python train.py --n_mels=64 --input="log_mel" --win_length=400 --mask_ratio=0.6 --hidden_act="relu" --depths=[5, 5, 5] --stem="deep" --avg_pool_shortcut=false --init="xavier_uniform" --one_sided=false --adamw_lr_other_params=0.0017 --batch_size=128 --final_lr_fraction=0.05 --weight_decay=0.1
Rows from block 12, named by matrix and row number. Rows with one number belong to one channel. Each number is 128 + 32 x the weight over the matrix's rms, rounded and kept within 0 to 255. All counts start at 0. Numbers have three digits each.
# convs0: first 3x3 conv (model.blocks.12.convs.0.weight, 144x144x3x3), inputs 75-89, a 3x3 kernel for each
# convs1: second 3x3 conv (model.blocks.12.convs.1.weight, 144x144x3x3, transposed), outputs 75-89, a 3x3 kernel for each
convs0.98:124112098088122125084131149145138130134146110123181124147104127148112092175162164201130136169137141148106085113098160153122129118095158157133122117087145145133142134123122171075142126175106133115135120182103137145120098121097099074114143128111143074141139099123095130140100150126094243133108162153136137128140121132109094138139241139156179182128126157162140112109098163147116132096103153102111121141148131
convs0.99:124115136131112154118080104130147130110166125130140142125095159117135164158130131125139129115133111111160124170118125142137120088110137120128120101126123090085130099174130123155129132141118128172150155114141160122135132087123120108130102166144102102149125171096130080152108110170211155085123134126117112149126135130108127147141156142150100090120146123159154129077148106105114137108071137117109144144097112
convs0.100:109125174111090025177090141089128106171168098093051108117110087123151108118113073099161134124127139111069146162120093135156101126110156127102140109148111121130181191031143123087114118200125102168141120133079089133121130150104115121106134082193128110074075090134108137142126168112109183125141160192120114127172195115128169110130143115149135126132133108140122208147146255129138136153132117146127112124175138
convs0.101:163087066154114046133143178103089162140113112127099136136164153130097150141091101110146085133159158151157017169191153101168139139103140085199113107056176159081225145093129112098151124049145126107130119070128125132141116104118144024139125179161112130173115180157097146142129130128101190119169129156109071048130235037089218137173144119143231154122074162111172122125102150144147147112146133148097130145119083
convs0.102:121079108035000013182201123129135102143130114130137093115095133099128146147120139140126166168091114100083108140100127123047129166100104145146148095095134145162116074096125094080133131166123157109136129141136170092141112081123134192138100082132106102115150110132073113073148081115141157153139119141110120165148168146133136130134164154162187077125081139134142107157154104157151150140140122087119138108101124
convs0.103:094144125157174116114046142119133139080099147109086136126101105155035115130122138114121124147104120110083126165220157142129127113085118142090103118065143152139111131137134120144130095116140136145109124142129151149099102103163140112120095153143134057118151104140120066125112097172122163104093153124098124150182119117085141146150078165155055119133119161166168130125043112159094108110088134145134139133112137
convs0.104:130145096130127158114063147129167132144122137123188138126168148143084124101137118140123142122154125156149117101131091150173132145029105103108157131087113121120120167127115119112126103122115152120110115120140106144127112153114168200141121163106139138100153144150131151118123129157099122118125097129072083151105113105134143179137162117126120106141111102115115094124089116116159129142138127123148130116097162
convs0.105:126110189079121126162167104109140103131180127128082124145118196138136127130116121132102128123144080131197159124128094190181000116090211115091096126129137137166113137172117143127130101169093132136151135132137130122111133119154126119147100111129123092110144133255111108064155176133140104145138141129137162158166160140126118091127087189152163076130127143127106173139120035144087059133087102141173148124131147
convs0.106:112101097092110085098186142121205178126255120109255139120126137114127128130118156120085147114104169108106139137169150128150168127060145129067091132012166144006104134165137152150094119045136080000126104034121138027134129061132115115125136074133120099148145053110134046130118122115120150154121168147142095147160123111128109079119158147127150112104140173111135152135126158121143139126133130120108118118073127
convs0.107:075116178148127139146084133148135116203110119149123137162095087141113132095084155156082143130113103109117108155108103176110088153111125145116117088140121129159161168138141099142129147109111161126125184106113145074138156125137137120157074161174126128144157088105142105153167128113092101198085124114113135125150134114144143106164116136149141108151168137149102110212136071089126160156111127118120163134134117
convs0.108:161122146148165137141211175104185104134137102128080149129108106121114107105070167133159127136109153112058112097126129114158130173136112134123134152166135135181140059068084059012046170179158150103137092162135152110111107124115138097115137121107119094117114102113173236098175104154078131182088125106164099128146136120119197121105147165118081121164114127113119121136086118099142142105156128127150132095093126
convs0.109:091161133087157073122094117174123141097192164091164154120164135105080125126147160196162123154169131117123154115095143133101106116118157081090122127158118098108102192120111065112145135130138112134133174144121179098131145132109189128151151187132107145121155092126153155116107132110130112088106094095128152112137092111099105119145175150131034118096152135124158158094090120143103130112114110175129125095089124
convs0.110:148089138154146155116174132087137117127149135205150131117141123079130104145125131145135131138137142130142107156103126139162124119181134085132152041133140048157156090135158083101128061132135047158129055133123137132160143100120131078130051095145150116099110124118090116117126064127090149102182097130159097134109119118105166150133161102152143128162125134130157134158120143129165116130142103110122143121136136
convs0.111:072160152136146084102156154155149140086130161113074133116093104119077126131120127149145083116162146112111111113145128113112102132046088126151112126103145148068130188058166110067155143000113120143137158138134134140125138133122146171130118154119166147157148131146130140090178088137126094107112160128121096123154159121111119158156086122099112034134135119153144077106139142128138161128131117139133145147175119
convs0.112:118104155119108131103167113139083130139149152150169134109105077135091153172160207109156100161138179140123149097114101109119155090136127120184088138150065098134105109059137185029143114252148151108145120089139101140142118192115129118108140065109137091212104123102119133125110081170128128183094119107165145115097124129139086126139128099155138114147095130139130087134164131113148152128233125160105170140166149
convs0.113:094076136093126151128183108150198151133151124129142150128114121132058118098099105126092089144076101124230110119137122156043089132110145121125122087096174143031133101091159090059124103060134123166124108157123135201102098099105150138141166052167139108155131095123135092136117079133161168136124131119117095127100076115093000128152073108124147135108165153110157098138099149131097123137107130128049130109094136
convs0.114:113085138149099096109127145100161149144110108096142133115106121083081125099130124071113146174082151146141155143119125099176167103217073117115130147098118144154139144139088118143155120163141178046146140129130091125120136209144140149135117127143115063133160093140158107108147160126139145152128133141157099160120116111096160114136135115126083080108127124112149119122095127137133121148136141192119126116134128
convs0.115:143087132103078111139107129220066115145134109064204141124152118150124152140158122136174114134094131155168121146103172112060113137159155125097087163131131141182155139097135067079118114085066123135123075158114125130118148134144153193127097126144105140130078140132121078123123093130100082101175105146069114124118196137152241173111073141087114166149108139137126099118138157118105111118163119126082130134132119
convs0.116:134129105149121170128138134164101162126159154084137153120088126157098133114190134136216114175125150133166098118113073097179150122133082137146128182099148163174109144038119113099120132072140114087114125114122134069144129089109141080104123123156165100131119144145094161164137129119088166112085167127117137122144132108111067128168151094070067202131100116142105104096172121139111095118187150133118129114093119
convs0.117:101079144203121136147116123079177107117095152163124141097161127140145127122147114082097091118152132128200120152090142161137153188188086136119140155100108092162114125155113101129101097102159064161176118126102084132122179126116112140137078130117115135108111175146098120132212147139142129180143143053105110103122140091188125118093124146112159128089081098139128125136122109145152131124115124103145136141114085
convs0.118:154104165087118102115116083111113131120114126155124114096105150133113174108087097132155102120116142115110153149122138098151114145193165153149134143153112146153104105090100116091076152163105139035123135124136128108161146113077106128119165099148106098097139112193128129143169128157152171177134109136132171083120172124112105170102118197105118155117156090112101199126125174101127173129116077138105117141106128
convs0.119:128184217118093064151101036103160148113103152122109113147128122090130157113135152150142134112121109164122079079087130221148009069177117137086146129138115141139107132130149194134158087126147080144149135131106120094166151143113144091125119085135154126118030127183085126080129195143122178187115110143190180145115123133108117171174152182088114137141176096083155087157121103150153092123116175097110173140111100
convs0.120:144147090146111210105151152134131144094092134135189136142141112144160162127146132137107120139131173111118095102138118091131109120059107186162146123152149137131129113075103111101088097135107109124127103178125131177106117143116112147114160098124124119151088041086137161151144110140159186173111071148137160126148144128082049100132161097129166124123130109127082113176102126106156148135135156126119129146111136
convs1.98:130090169190154178165126145161156099137152144140155053133105117169076116119073124111097181129065124133149090127084120142136133119055138144092132135146188158077142166131049125148117113169111108078107135077071155134119125176160179136150150134141144124119179159158162137145099099159124083123144090136123152147142127131151100121108147123133135098131167097140126127104129115138130102149063127140142147144122164
convs1.99:140111135102104155134132135129140121115160160136157105116119108108121137116139122134074119131114125110144134115154128144156119133176127143166123159177132141146142113113150135143158145101127096152078110215063146134114131105124151154106114204128121126141103098103147071122154137083129113111100147132128133125138142110141144131099175154118081092121105151122171136147184168139123099152122141096135112114163141
convs1.100:090145077111130120131156130100153124183131167128078129130132140101116131132129126098115110130138138103130119093193123104101097110120144109194146189132174187098157128107097166223157093090080061089145141087119144085132163127125147105126072130148121125133152121115186076119120142152151100148119117124119078124142149136097096106108118117055078095131102120120072139129149112144145127076132115188094114098093125
convs1.101:076111113116083077177141089138060105112081140119242140147119118106136117153154116141152141168129153160063111113161140190115137065254149196079157100179123098127111114172097178067113116085127144099128095059149181181136055075154175094121167053138128135110111198148119148118117184118127000136120096109151191160105127101137121098136125114224145132174112094144108103184087146125096122088254140099253150150108113
convs1.102:155066111112254146146016110101154142110125172125116137128142126131094109155132129162153136122124122141131102145040132144006183115200096065082109155089127121102159128093116124104063091078136120162153148096118128109144129154152147125188117132157156090150149092137096144108146156191166148177112109110121111161125132099098123123151151138142116138136118136114119127131143105118116134146117147119177160138103154
convs1.103:114155112153131133139042159136101148123184086127131023130141139115182125130116139142195130133255154107235127136077147130255114153165129121166234136134107146151147138077146123133205135134159114179134123182059155165093118071116124121099124145199139199126122150135140046150130111108125066167129150105143116143124126135105133166127160096115000133124109131159177129139107098112128119119107078124152124127107141
convs1.104:131171157114141098122107111117089115115126146118143110148117127091085119093098120138145133107039149122139131146187109145107142182071137106066144095152111088092168115186160123087161112193096097072146118172158151159120145110157132047101142180156148128174127076101143123136125179150138121132121101152125069098130102166122176158145140069158114140131157123137087139133132107151124153107121152116058133141146131
convs1.105:092116105107079095128126131095193108089088115231052125136132139145117128079135134086091129100123155138111135000131133255125071129125099134112107077102135114147134140148159139172126117143106087122137121089118131124113077120087141042097164127122255122123073097083057171126145070134128105135100148109138102130123119096113113139155106120198140119067137131156141116117118136070139139133130146114112129073130125
convs1.106:083151128145177126139188120133116107127123101144134137139109136089135138113138119144150114123130147141058108120159120123103135098132144120079127117022180176053156110098130163090124093016105097000183116000150122005119142036126155053115111044146104084122114078098118123127101139127132174103154164126136025141117099135095047130154147143130153129168171141144102146162091114138097141152174121085204145126159128
convs1.107:087153179146111120054143173155135059154133076172153058120113135115140133115123144121167122135153113142169117094172104176194096123133114070093171086117178115113151099113130123153094135135113124160110132144094148112120088138119078137088151160088105118089140165077114139121139151136057146187147136106117107115135133144131144125152106150140080093120103121134155143155119098176155096140127146067124186120116131
convs1.108:153099157158138108141144147123118119141109178116096143140140151082139107138115125117169113145103145154076126087096094124157133156099154141113195115086118137138131113186147151157111112153151092142111127136140121118161106115146067092058126150079128114107136151149116153135129102106101134134149154127127125113152170125104134135141169124132178145126091135132119126143143121117134124128126124126097096120079122
convs1.109:140213111158150149079090108120084189109108255132110068123109120110099110116094122093137133141079136137196119113126111114108113173119143121143107141151117098102158164122106125122157137239184159165089098138138113141153127074122114109100122162117129157137170154106123130160145120122152103102151145140129163135143134086123095124146143137131201136128058156105179099121151127115110118116111139139068100138103136
convs1.110:105115140144149121113142143120147039122136015146138040135126153124126158122114175128144171155134111142166076140111072135106083149160098109104007127120023090116076122118139142161108123130118122095133152146078121098143132148157147174063104151109135102067126114119111101121131126111118143100115166169131127122129125128150152118134085084142106117142117104145140147155154070148168053102109134109121179109111140
convs1.111:124071125182130138098123128110110126136067106132015103131104110141151123133156135100117135084112131111113106134130127119109101129143128120129128126157161144073142109141124105205156117183156117063139160009107090081120149148143084103149148110113148130125130160104137158122163085115121101132131176126132096125129176120125130118169089128140182153155109136134096136087102114130140109084082129148118124136167093
convs1.112:133085158128114112121144123121129094150026110176032139116133132128136135104119139150136122116098146143090123145132134123140117144123098182091129122044148118146115113094137122248114153068147115137126179059129130075098128143129081064092154033088172115111124115137113159167127053104114126111119184103117145091117141132123105113155127120146121141175120129129123117153108102125128134115156135111169110134092142
convs1.113:119164119137153172123174112123131140121138090119126068126140121156126141123176146158131156151219148190240127144145128140129110133197130126124136101143188129123131127155116116218154156122110114095147132121113129057139135134144120142111145137112140153103122104131150008126127134116112186139131186105130116125113168147113135150131087132139143126147134135130149112129094142115109103114105133142239142139255133
convs1.114:150131134139117139130125139163057144130094117118082165122083118151149149126106112129129109131179068136136149184009135099157145104145126109097118142184116097185112122108106140107135144119103171061146111094129120176120117141128132141158119070112148096098136057144102105130113103139149138105162109130140096153148120131122161110102091121130140138131128095121104112136158144141119132114122132137099061099135108
convs1.115:131096088099080068122076129135103169144160137128246027128107104123136104134123123102053103159140124127202102074081135137195120070220125148056118138134115205164102158158170143087167111128132109109081119076188129124093142141126120094099101178092138078120118137138143066149103112125104107117146086158136095142122128136119083175153103124143215109093168125132168134109129141169112133124181127141199153149138141
convs1.116:186116128029030130134095123095148173117139116071123145132115105107132149106118116149180118134182114093139118152105156122092130136189124169123116103206136120133098107082155100204109113254083146176133081208114163227115129142135146207151136131136087136162136174149149184109116122155119057081113073132098144110159166102126071133163122132101202130137103126116135117128112155153129133133162113145194136070001176
convs1.117:125099071136131085086129099129114122110140154143125205120125128126134127145115139135093124101097131133175123177093087092108137158177080141055150136169118093120180114137139147088056130163143119129200147132169096070142125102138120155100104159133121121129109092093158107122137130152084124086138153104106152127144119160119143148142082084123072154097146150142147116142126069123138161129084083133124240126110091
convs1.118:132126127085110143130106112110152106132139117129177146133100118145092104117134122089153126140157158215130137126079134134133148169120126186085119167133116103151137110078127096128145158146111098134114151155083148207126154123125095080098166084139122129123046124130158145111173109118138126128128153140121110107108129126123130111158116118106135170049179147081125127186114120095116125097132139052116111205137111
convs1.119:130102141093161088151061121135132133121148160084126126117117122140151125097128123129159105119134154110106120040069167170084082125172137157131139130097104097146177093095164096064079133155101086093173137069117097148118131140110062099126155099140126085140105088178145111099132150117112130100108092089116166125156136117127081102125091124100117122120142130121137112153128099139088160170123122107139121118111104
convs1.120:092079137105092136076124121108140097112143156157100150131129147117114136140118151084176136063141131114115133127108131086172118156158143128151136140045159109080168158083169133179134121198119130125112175110125134135154152107128111098131138172123190170102095110083048109118112143129131098139110125101122129143090128128124144102151115106163106091163072136144129141152149082132130138130095133142108123149164130